Rows from block 5 of a small image classifier, named by matrix and row number. Rows with one number belong to one neuron. Each number is 128 + 24 x the weight over its row's rms, rounded and kept within 0 to 255. All counts start at 0. Numbers have three digits each.
After each neuron's rows are labels from the 100 images, of 14848, where the neuron reaches its highest value: "lies over" is the class under the peak; "responds to" is what is common among them. Only what is clearly more common there than usual is listed. The data: rendered scenes of coloured solids on a plain floor.
# fc1: MLP up (model.blocks.5.mlp.fc1.weight, 640x160), inputs 80-159
# fc2: MLP down (model.blocks.5.mlp.fc2.weight, 160x640, transposed), outputs 80-159

fc1.454:134100122144135158092143120115158158110163107133170118131159112133160143079138131120094111183172141118098151102149122119152136105124178116116096095138122137141092145148146121161120165103107117118101137126159122116124142074142116124132151121
fc2.454:132156134100122133126191110102157076123134112148110132130142144132134124139108140130126117085093130141115118151126130113183107138193134112092079141151153137169133109075135125111107159109097108091141157161159115111131137102131105132114116140
lies over: cone
responds to: cone; largest object: cone; count: one

fc1.278:165128157151153104143133129083154125138159119126122105161156127177126182116144136090109113146131162176082114157131112129165100084126136137140131097093100161131151095130106141150162118130068151118122130110151125116111115105129090128113130147
fc2.278:113141106149172138175152111128124099101068139137134117137109113106119128120116140146154123138095157145161098110142107110154098121170161143133141093150163149138110107066121145136165068099152155153095147137138102108117145095155159133157154119
lies over: disc
responds to: disc; largest object: disc; light from behind the scene

fc1.290:142124095093160165133068153104154152127096086125137134103112104163159129119139126091117100163133197110102133108149137106104113148118132098158116102099108153112115125085121148126119086101123109137113150175161131127154093100132114152122162154
fc2.290:180080106108166116127156112120130152136099125129170155113139120145104109118124086102149109094121158125147142153150149143085115125140113131149084195140115124105109164104133142122180090094168125158120128142157134130127107181139149143111096126
lies over: octahedron
responds to: octahedron; largest object: octahedron

fc1.344:131096132113127123129105132112138112139096121150188165137126116105113177076170107149113078145095164124125139138127142133142157150129098142143063118153164179148117103127117091116104132102131110113135138147153101120144075115145095082126165131
fc2.344:084139138098104113137150120141120125171095164139071109115150130103073098117163142158125140128175122142125141108113142128135175124158115134145148154109136180123113122090137112106116110106103099104128128151158182142126075101124091105137114128
lies over: cylinder
responds to: cylinder; largest object: cylinder; light from behind the scene

fc1.502:171135137132136149101056142115151123131139112142125104127178132170121154106177136157135095164161137156096102115142108115130107105136125125118112118099151130146115128103150083102088144178120123112086083136170070111127099126138109133129127165
fc2.502:123161142101127125111163112118116148141173150144155103122177096106146139131114137102080121094174149140114116118117151160107141133143119082137142115126137096130133136080152144164118186083138144102109136148134139119123115108133107135145137105
lies over: dodecahedron
responds to: dodecahedron; largest object: dodecahedron

fc1.34:112135143120158132119115166084128176117101104177100143120177150172169180112134150119114112076128149137105120135130133145134110133161114112146114120146128176140103144104159101154136124123183106102085122178133119126135153059129118119109140167
fc2.34:134183130103121156138071114143145165135167134148132148133153134147091089119107140115122105164120108107114144137147178091102128155114113119166115155121135139128136111154151125145155115148103138117125126125079177120130157119113162138130137139
lies over: jack
responds to: jack; largest object: jack

fc1.237:110158140095127165100109141151138092154100113172116155141181126110111163150109088112174094101178139123126136118108152185091147169137124135085117140086142119177116146108107098121107118138105162098085119111144122136133116079119115130114107118
fc2.237:131107104154150112138095119115132099076134123135134136102103096082128142159099112139147123108109085093141131111127122145170135106184126121130111097133142135122117077136147120141160136139127116138178057100146146153144117130165123124153169096
lies over: tube
responds to: tube; largest object: tube; light from the right

fc1.309:153104149138108131139111092102100107151131096157160140153175152132123148143153140125178115190116157130089126134161151151092132090112160099084111114119179161165147156120116119138088111109135146121118125143142157136148141141121152087129100117
fc2.309:117104146130121163144195155142166138137120155112154091139125117120087110149118150113173138105061122134104132138127105160124131131122160145098176159149082124136115143053132109127098126142131154144136147100158132120092127140112132145097123155
lies over: hexagonal prism
responds to: light from behind the camera; bowl; hexagonal prism; largest object: hexagonal prism

fc1.424:136152147108150148097120125147154094118103112156114127143149145106153174143090109130156094106155150135135135100137129153123126165128115116119102108172140165157133178104150100137130147130104133112089106183133119129139088100113114107130130153
fc2.424:071129096164168120142156125114145113130109105147172150092116100126119118114113124112140130107138133133135124128134125157118104118164123085133175133125066117141119128077139122117131170126153143125156154101107148162130078089142147109133111113
lies over: spring
responds to: spring; largest object: spring

fc1.148:189131123141163120159120154127130137117121121112132106145103134129126107092096080156092099102218121130094128149135124136126144163078112135117174102176153111144114124132130093113108141126136153133140117147159120173157135142151122130134183136
fc2.148:156156165069087145129129115110147096134135117123144148133112173137126135120120112105135085093159072103050113119142100159123160101117131102120096138141124176138141096134144135142112146132106139126139137126075113134162095127093124151096109110
lies over: cone
responds to: cone; largest object: cone; its colour: green

fc1.627:150149148161136109088116129155131152164139101152155108093143141176133176107142120167092095109177131150115112105123131158127134134156121114087149125120131144157132155106089105103103105152129109114063098176173092122111087090148152147143158121
fc2.627:124098100118148168104145155111118128099126130143135121108162104151106166140194120144108148127128116130124145119109154065140155104179140072114131139123135119147105118078117141112112148093121128104159073157157142087124086134112110122134122128
lies over: dodecahedron; hexagonal prism
responds to: dodecahedron; largest object: dodecahedron; hexagonal prism; largest object: hexagonal prism

fc1.376:164122076130095139143099152142094099095103083170159131137130128167111142115095133188118096145148154115112133128098108135121126135120169113121081117119117139132123118090146104120091141089145175137115132160149150112125146119109182147149156134
fc2.376:145126090112159114136163137124180163113068142109140098107113145129106141134128118097148105097127110120102114112154130134121156150129124141170163100121120090104123138136106158125144092103161148180131146144133096151135073157152180116143141113
lies over: octahedron; pyramid
responds to: octahedron; largest object: octahedron; light from the left; pyramid

fc1.65:118102112111153155116106151081098106150101128143180136135103154118120148093114108150157112145078157130117151086132162149115137156121143133129064114119157111148128104112142124173135111104159113124123157124137114135148152106115133124120111124
fc2.65:130132151079118106092143115155111138117111137104115179131155143106115113116134128126116130112182145080081142127111135172124151095118147158137074152146138178146108090135151119112125110113088111120110110154106164134095073109135104129120130144
lies over: cube
responds to: cube; largest object: cube; light from the right

fc1.267:129120132125104123070102100113153126095140106151165139115149121121145155120090140135122082124120173137108145105112087127170144105118082111141121128164149136137110120122144108145137132093166106119169090124145082157129106099154134134144155181
fc2.267:124148160136094119111138128095138112097082157116126115144144149105104079106155144148150136155113127144118122108107133143102153141083132144108167094104130125140121144126123139111111169139144156128117136146149104140146146119104148158149126143
lies over: wedge
responds to: wedge; largest object: wedge

fc1.334:180108129120115102093144095119109118127115144132125128122136131105156145094094090161119087138105172140122123081125143151142133182134166143111092139194136147152122133130143142141118131118146125148145106135118110125155107065115138076134148116
fc2.334:118088120154140120163122127109111099141109105149167143089107104115122123103109123134156143135102167155112153129100133178122090106153112131129154114128091134100180139100144149154162176125155127161157136140099103172125117142125138132124123109
lies over: spring
responds to: spring; largest object: spring; light from behind the camera

fc1.579:157153134120136100095119119127120089133077104146107110149169149151156158161106119122143122132115152132117134120094171175097111120125087123119080111161158131127131119129154115155157127132132154116168147135109132152101131113133138134103145162
fc2.579:146167091132159139110093136147138152107110145127200151127119093125087110105101102122125129201115118112108134142158170098122106109121166104189129133125148151121132153116122124136128117111137159131128141113111146109129154092137165154119121123
lies over: jack
responds to: jack; largest object: jack

fc1.104:115090113141134129096153111131152161098166127150171135110148129140136146104115138128126078207170148111078159103134108106150131138120123093115148127126086150141121154144118113154137145118103098119082115142156105128135162073115119128123089121
fc2.104:131142171119098140109158092138166084129152106141101167135167112141109135117088153126123108101084118114108125158103143112158111152156130134115066161135158130148156109086121125096098177124107122098141148159123119166153157114113084147119111126
lies over: cone
responds to: cone; largest object: cone

fc1.324:176147133135141152075123131134088104127099111132131114105153159110139140145133114127137090121151122106124112109155136143109118139142189109133153123137137132125098119119132111148129155092092153132090138133168104164136179072121150118117117128
fc2.324:148114111165123114123100131145112122122156152110163135100125102119122132134109109113120142130121104143113116091121146157133118146142116159145094106124140112109137136154109120170102165114149133149104137148114107170129169138137128135098128129
lies over: tube
responds to: tube; largest object: tube; cube frame; its colour: purple

fc1.245:146146113085148126096116130108109119118096131148105160138124155102147160118081126135136106104132140104136163097129132173130116171138114138122114133148132170151162142159132149141149136102127176112140144143087133132122093118120125066102137156
fc2.245:094098119121158133187125105127105100134116102138148097139117122146101100113135109141144177103122163164131138142126125132145075056134148104095179095129078149128147132071139182164151122129136125145137109102111112109099098138129106113108128125
lies over: spring
responds to: spring; largest object: spring; cube frame; largest object: cube frame

fc1.396:114137148134149132154092127107155114133156113135162126120153125119116124131151118145143094148097160137118120151123119149114139155156105129164145130105119120169112144072181101121115147130152124152121067146106099125107090127144101160106147113
fc2.396:097134134099091141145150128165133142107177118097112123125168137133128155161152136118134112138141117102125138119109142152115176122148106105124117131115112133112119086150124094130101179141109129126123076146123146127151130124133083106130186119
lies over: bumpy ball; dodecahedron
responds to: sphere; bumpy ball; dodecahedron; largest object: bumpy ball

fc1.126:141101123110111127135116128100122119087127084130156135141126141116146143090126121120098112169165160124110097091105116145142091156103175095101133117153126116117087133129167144116120183099146109152140142092140143144145129051144104123161161176
fc2.126:098150091135167091115135120087167132140130157141039110139170139101087131132102149151131132110093120123117106161142136118160167136081129133137127117128159127102149116104095124119122149152100127085140124159164152151128165154154111103158124126
lies over: cone
responds to: cone; largest object: cone; count: one

fc1.339:116149096118118167118113116163128126098118123134147123118158125174153149097123128113151089083144141133126143103124148150117099140121162111128150127107091145127106135126123096127116168115115159123085187169129133099129153116105117173136145132
fc2.339:131147184130059128113139131132133096129119159138106139139129180072111116091104186149158125152117104156106134121103143138119144145119142131106154077146130132142170120102116116138125170158121139137164129142124124177151147125081126166147107135
lies over: wedge
responds to: wedge; largest object: wedge

fc1.478:151114189110137167144108122086119143121173110127168102128124074108106125117091093160131087156116182132110131148116145144117131153113128137167089128125118125160146139087142103106133123122134139126155125116173134117125104138134127160136081091
fc2.478:148177113129131158075164134121149145110200130134123119122138165158131128156106115139090139080186141123159107158116160175105112113128132097121093177095062130154150121141146119143147099129102153106116121102115090122140104139125120123118136135
lies over: bumpy ball
responds to: bumpy ball; largest object: bumpy ball; light from behind the scene; sphere

fc1.182:174121094139111191123099119153105139103090116161130110110143120145154159094131136118144109175137159143085134102131128123166116168124136113101120138097100148130116099078144081126095111143140126112123098155154115105141093118088111141141170168
fc2.182:141092168109105112154167100133138138133081123141173142144138157141111122100189129102143141083099108151146116133105109134108102149154123113125094179123143064127116151105147129117145130100149109140118118164162119103157073184127146145146103137
lies over: octahedron
responds to: octahedron; largest object: octahedron

fc1.43:145122142136130178103096124139123103125083097165108090130145125101133164165073132142152115103138147123134144092105145132128132126148129129110113103170141138173165131117173082180163125119104137114111126133137120150112094131109134106134109159
fc2.43:080146089137162124087150106117138109105159108153170147125150123147124132112121115085126126138115150110146125139144130116126140132116142072141153149116074112153111152106127146151139167097159142111175132106101181159139082100152150119135091143
lies over: spring
responds to: spring; largest object: spring

fc1.135:110108147094141111150130145114142109132149125147113126129132122122136117154102106140179083083132168154115106132100146185141105170102178144128145144127139151159106130054138091107136119086117137111101173144135147117133156110124115110101153077
fc2.135:139133111185178128117127161111143097134182135146103156128123140117118100170095140158128155124101141108146163189162136093099122092118159109144137108116104169123141097133145128165125081135127132089119124129148094113118163113144148130131117178
lies over: torus
responds to: torus; largest object: torus

fc1.374:132087123107139136152151110111140079123127106149138134143138081150139139144169123138143115151146184150104135137118156147115116114126121141099123135143096134115135166083138147124118160150117141117149124140095137124133075092149125133104129081
fc2.374:091115126157133099106093127135087103108122134124095154149103169169150127139156101130138117162129108113131155161156109115116113061087130138137118141128114136100125107155091097097116146113144115109180087155105124144137133178150101147115140120
lies over: sphere
responds to: sphere; largest object: sphere

fc1.84:130139173160145110147114090104157083141149116122124088148149120135157123100157129112136132162120136140105110133131124147126110075121157107105102101152109140147149208163135108139142172098138088143159120151130091124142100107125159113160152146
fc2.84:114100106073162134132193137124136130167161135160103140119142108122130140141102138138170112130087132144111123152150118098135135152147161136124135117130107129092131127096108124086156110092140154132132152115105115076099175152116113171134130168
lies over: hexagonal prism
responds to: hexagonal prism; largest object: hexagonal prism

fc1.351:108114149140104101138138088133097120124149116148179135151145103149132146088153166109111101166121145123116145085129134117183156101130182109119129144126101186139127144121135131159133148095086137129127141153154115140111120156148106141086149104
fc2.351:096099168108069172205107110167119055117099118144100120104123146145132103126172116131112114138118108139155133096114137101120133123169130149108151159104145115149120112103150097099139081122121131117097141115117084156174113129133151126169141160
lies over: pyramid
responds to: light from behind the scene; pyramid; count: two; largest object: pyramid

fc1.262:106116147131129112119109069136129166106135128142171134132146090150155138116108142121095078157176157132120144099136140107134137160131159115113145091107119139148085146111083136163123118103089118127091169167149109117150151111117116155110153148
fc2.262:121121166078109155136169136083170103119090125146116120123137157108064127087115129179115125126113112165121128122124118105140164119150105166129131106117136145124149107092103161146160140158124166147109143168124082142125135155121176107143104131
lies over: pyramid
responds to: pyramid; largest object: pyramid; light from behind the scene; cone

fc1.406:141096101084125149125105101135130149095100116150124148118142096120139176136117126151105084114114134121119166121127150171104143139145142112124117145143131149142110159125091144118120102136149141118085132138106123115112113121121138087119143153
fc2.406:174068121147123148105143126141149127161178147160173142124158106120166149100116147107078122113099141129092132131121132123118096104137080103138140127133135118131152112147123119115130121128100146131105139118093067093129150165121109162103148118
lies over: torus
responds to: chain link; torus; largest object: torus; largest object: chain link

fc1.537:128125142116169098133114102123172107134115118152181133108145117114140160131143115146160118125147176139090115135130140147106099137159126121103145118125123113152154149176125102112137131134100086125134100138125097130128102080117127082115155144
fc2.537:106087116109135153141173160133128104140121147149069151102160152111099140136173151144123121128112117133133123120128147096164156131183130102118142116160145144140123122051078163077116106111140133109180125092118146119130129124132140171154102119
lies over: hexagonal prism
responds to: hexagonal prism; largest object: hexagonal prism

fc1.453:125140124125116120084079101102124104074095132125110165095162090163097188144149135139092124139120140117123158094131143124103148117134133131166110158157150158121095119147176138134090115130126134153124137122129130126085171135123148077144137127
fc2.453:115137129094131119168131109093142112139167136147122083101116132102129117155084105139141148150146138153114109143098124137102138095150154088132132143119114135132131105128167141105151110161143110115140129088096117121154150116118132135108124163
lies over: twisted bar
responds to: light from behind the scene; grey object; white object; twisted bar

fc1.164:176110123141149127131113090132153140161142109130160157131126127171150153101114153158086100080165168149115135161111116100156147164116108145166121093104107131125130146146098134143138107127070127108144105134138105127103134108125107105119131172
fc2.164:110175100174158095091136115110147119113127152156101137152131136118145132143091105085110130132089148132154086136131115099145110132104151090107104123183137086118119147102166098142128094104145137118155142117120141108160112120127161146150143108
lies over: disc
responds to: disc; largest object: disc

fc1.561:119122147114136121147117091133131135152178099131141126109129118140122148118159108148124114140109152142107120109100159146116123165121111120122111146120118121156125165105145128089140162114149140119117088158149074127137095090125098102111149151
fc2.561:098122107064145156109192136124109148137185103150148121122176117149128147137152125144094139136118139118144152139117159117102159125150121087132146139105098114126139120108124100115107188110139138114104104141124143084124151104109104131096107132
lies over: hexagonal prism; dodecahedron
responds to: hexagonal prism; largest object: hexagonal prism; dodecahedron; largest object: dodecahedron

fc1.240:145152118120130098112103107149160139180129095135161103146165134114146123115114113154132102098200148144091124131124136153095104138135089113109135107147119150137122146137112153123113080105117106124127112149151091157117090079140161121147152127
fc2.240:119093106126136173126119164125096130136145147146079153077149143108084145160162119152105116125119095111126139116125124089172154123194095088145111135122137158143121114105124144114141085126138119134200100097150147103157126134126124174148137118
lies over: hexagonal prism
responds to: hexagonal prism; largest object: hexagonal prism; cylinder; largest object: cylinder

fc1.526:140135141121100109121135165139149152143074123121119116117134150114135136097122063164106096093152119153129121112113159164110120125140130161115095138142153127123086149120146105093133093143136134126150126143133122101102104122159133144147195109
fc2.526:122160097091153100127111112157110142135126117121108140114124074113138126134103081104149093146152059123146116108146132136149152113121139164143124130144186143114174103142132096109168109122138131141106151072130147135129141071110104133115127093
lies over: jack
responds to: brown object; light from behind the scene; jack; its colour: brown

fc1.527:125122116191120128110130115111171085110122122130124103135161112100143148084162166116144131130125114170088108112101123166134115085165167129089110159178126125149132134169139119148126182130115089127139093120135134131118129105141144068168161133
fc2.527:170122133137127143177112133123158132138105120132144141145146125148095114133097116106116123124109133145148117134129113137108089138081111123102125181111109111119088152113134167151139035140131131119142180126116094114146151183118163148118147157
lies over: cylinder
responds to: cylinder; hexagonal prism

fc1.448:132129172121126116163099151119147120060148092126145137147141109164122174116174134149117108170097148124102113126133145127129124132100129125119145085119141149151116155111133136091116187099146148111096105135162126134149082082140126141133129135
fc2.448:104142113154143145113129122102131121083149101133166125147135117165161149133161094123116126122124122098154136105120167122087124103146121086127161132104139078135135128130121100167119216092129125100134076150167143122117134138126097080107166113
lies over: dodecahedron
responds to: dodecahedron; largest object: dodecahedron

fc1.633:128108150145179091112131166084154105103128126117140107137135102141115175124151134113122104108114132151114108137146123153172124110158131095151096088129152133158109123155100139171134118133088106100092091132141088134159115113113101135137134147
fc2.633:138146107117151133096116116145125127148198158149062163124145137167130130137107136131152122119075127092103142136139158144143120149119114137137134139103096104129097148111139128154132100128106141119159118089110171102119166133139149154159111084
lies over: disc
responds to: light from behind the scene; disc; largest object: disc

fc1.2:127112153136155131132140099112147107153164135109176153118099138176163170101125112133135102096141148126107134188138143108116137172104106098139147127096080131125113136132144137169130101092104132145100110120105108143124149079128097135138165122
fc2.2:118138140163125107132075141123162127142165112119091153130126116182139126097129125124163118152106125112114111150129155128117123136108132075131099134128084141087120179153129129156169078159099134104124136108110160158130142114123148106159161114
lies over: disc
responds to: disc; largest object: disc; dome; largest object: dome

fc1.297:132110127122125130124109122110128114111056106162166126146155121098149155124153123132148101116112158144092110104123138146096137139157106115113093088140173129155115147139130101169136094145110119130129100130159112145128107103117166122166148142
fc2.297:137144123175128131148134130130149143131081159113098162124130145128089105086142129132090113085175113133141128149126142107146126118124122116143093157121130152139109165093121149120136073111097146061132118167154160148146091138123149104142144153
lies over: cylinder
responds to: cylinder; largest object: cylinder

fc1.519:121101101128113157135098146133121096164157124145172116149139119096125108084118119159137101181098156135111171086116148134138139140137154159108109113145101122160140151090161099107093132092162120134138138140108114128127098112136117144108154127
fc2.519:101141134088148077092118127140103105144125153132138146137140126092122092115089125110111111112161145115145125138140133177106143114085122167153083161160117135126141124135189078130115135104144114117082177109100152188146105110152137125121121159
lies over: cube
responds to: cube; largest object: cube

fc1.159:146151114150139153100130161117136156062102120092116105160174136137117158152136151129105118137094131124111160113114170134117113113155134110087136139142143129144112144118142078146135113150154123106111146157115105168135071110131128080157173137
fc2.159:147123105136170134130107091114062129133138103160136088161149118159133125158089154076143102133143158135080131106145124157142139128096105088112158144137116153182148085098152153171158139139115167158165107105105140113103121127130109152149123125
lies over: jack
responds to: jack; light from behind the scene; largest object: jack

fc1.326:137096095169135140102096139153134112163114103126138137103153119101129138164096138152122103139151130122119140131137122168144075158160113143103160100128167157157145111097124122129118107116103150137152118132095159146107159123112091131127118116
fc2.326:137096124132131114134145128148186155136142114125132146108128113098123144109122118112142096132117070092045123118127117114162113149153160162164113105145150134121116162148136101117124143120107164135073123140137131179119122119144103139132145120
lies over: torus
responds to: torus; largest object: torus; chain link; largest object: chain link

fc1.198:107150151097149112142134103111146151105117113130097100151136114172157139064110137144122085140141189128135139108123157134105081141109125134113105131155137142123091153115147105154153124148140134125100154135111098126141112103118130133145142141
fc2.198:127123126105113139111106162150126162139100137136170146109122106121075098109108086118118141168156136123132148113136146063081122125103126097157105124135168192120109125098126135134128122109169140157132144127115199113134143116119144149106120146
lies over: jack
responds to: jack; largest object: jack

fc1.45:130131160152159105122101095130139177122126142159129179112157111175145157096134172134096097120172137141107129128152106097162139149167135090122145089106144146114123161140109111159111120095095105102081106126140095131105129080126093149101147157
fc2.45:112121121147144116134150118126163117118135148161093143177153118145109148142097111098168147121085100121137136129121131108125148122120117128116101127133111132094122101086146151181142101171105110151164091101138115149154085165128153113160142056
lies over: disc
responds to: disc; light from behind the scene; largest object: disc

fc1.368:148102142151135146139113156143103158113142107144123091103132123173137161153130128114126101130127132134097104147144118143116101064110116124174160147077088169151156108115114143114132150117089138144086103154103153111124123121123146161102080071
fc2.368:142154151081136122156100136134119098140116174155131110120128188077112103125127134145133143146123155116127124139126087171144131107153135162124124145171111156117110118085130136153150080144155102130196143125094140144115155133137152135144108117
lies over: sphere
responds to: sphere; largest object: sphere; light from the right

fc1.68:130104153127166119149109155100123162118142117110105131111144106141136169103151114104103112112130138110080135131113142134180123167099142151148176146121125158138158112111163111098122120151152133136094144122133121123106113119121109084082121116
fc2.68:107127158144111094148128095130170077156106122156154141148138120077089128114103162145114120126138110142174115116080115084115101135136140118131094086128162130124129138144141098152135093121166131072101150142125108104134132098143142149169109152
lies over: torus
responds to: torus; largest object: torus

fc1.66:158147159119187108117127131071138125114099109125101095185175108140151171098107155150101110124122174120106147134100157148122119110141112138095108108146130140115110139112154095154141111148143162106120169143152131128138102128148136121108159142
fc2.66:118142111110137131083116135148117130131114141168165114140124143066072119098107127114125131153110154124142128132124153063138162138103126087123130157150147169175168114069131107128144133093131147120126144120123178119127126087142143149118113175
lies over: jack
responds to: jack; largest object: jack

fc1.412:153095106145098141107088109129150145129145116149175140141129139152160151085088143125102115166164157125105146096138082116147132108101162111118144107133119128138098153124140143153090127092084075134073133164146143139153150112144144138137139137
fc2.412:069105133114113147157152133128174121130103131148098106084142159094102155173140120148086118108114116132162102136113136070169139125181118128139123155137119119124131092112131137114118088102110152118133148116107090155125093174140158118119122157
lies over: pyramid
responds to: pyramid; largest object: pyramid

fc1.373:140104120110123119113119131098123109098103103143166133126142140136157145065104134179135086113160157117068114132144127184120124134114171134110103120147145112123123151177128130152151148100131120129112137134129130145151155136109126124146136153
fc2.373:186125118145148146113139116129150110123187112139099184151153097156139118144082123118126117113081132126109133144129141118157125146156127130116065155120167120158131122095126153106124169109117118087152149151152147098138170094137088138108117128
lies over: cone
responds to: cone; largest object: cone; count: one

fc1.581:130132097146151154150116088143071110108108117143154115165130108111108117078116120122147123137119155138088138091151134173119135138136177162107077139173115125150149112095110116156151133135145101126134134129130103119125115066132123110178177147
fc2.581:105125128084165066099132100122113104151150153140130125153132129102117093103095139122137113104155133111134121118133128172090143112086097149157105156145101112105144109168156096134111110139152124126063183124093138152120122124141145112123099159
lies over: cube
responds to: cube; largest object: cube

fc1.397:157103153093176114146141114110099116145158104128130106163158143186113152134153102151154106121173136137104136097143119098126161140144148128108126116133083146152118154112150063099134084169122118113094098139165121100124101086139129117110126109
fc2.397:133141122160105140077153147125122116104166150128137125127136127141134150153150123092132136121140102140119113128063145104120126149105145083075119134129116049145118151138143099138117147126093128104145122157145129127165133134108100084115142129
lies over: dodecahedron
responds to: dodecahedron; largest object: dodecahedron

fc1.616:144148118128136154116104124139144135138146113138138127112183139120146106082105129155144100128179154147065130142130140156116146132165134127103143057147104136155093160127113091134096062095136109130106110136128092137129133059123127148115176175
fc2.616:110110122062149113111133115147087128153144155135103098123145137086082115106163140155112138099155110114066140102133141167139171087133094142170107137138138144134139072098137132111108122125106099129108121120132144120114114121125083149115124137
lies over: cube
responds to: cube; largest object: cube; hexagonal prism

fc1.272:180136141115177130124070113116139137143173117129169115184138148150127133126099140151156093166119154102118141179119143162116148149122121149114103099119093126156152130095121110111166135131121180118100161136111102119161075085122122161102131098
fc2.272:159151106137158140107170150124146166109149169140121141114168135104135096134093123104122131084163155123153116141143146157104146132112141124127094159112083157138135152087161150103122070125112152113129162105132108121115125122136145158115133160
lies over: bumpy ball
responds to: bumpy ball; largest object: bumpy ball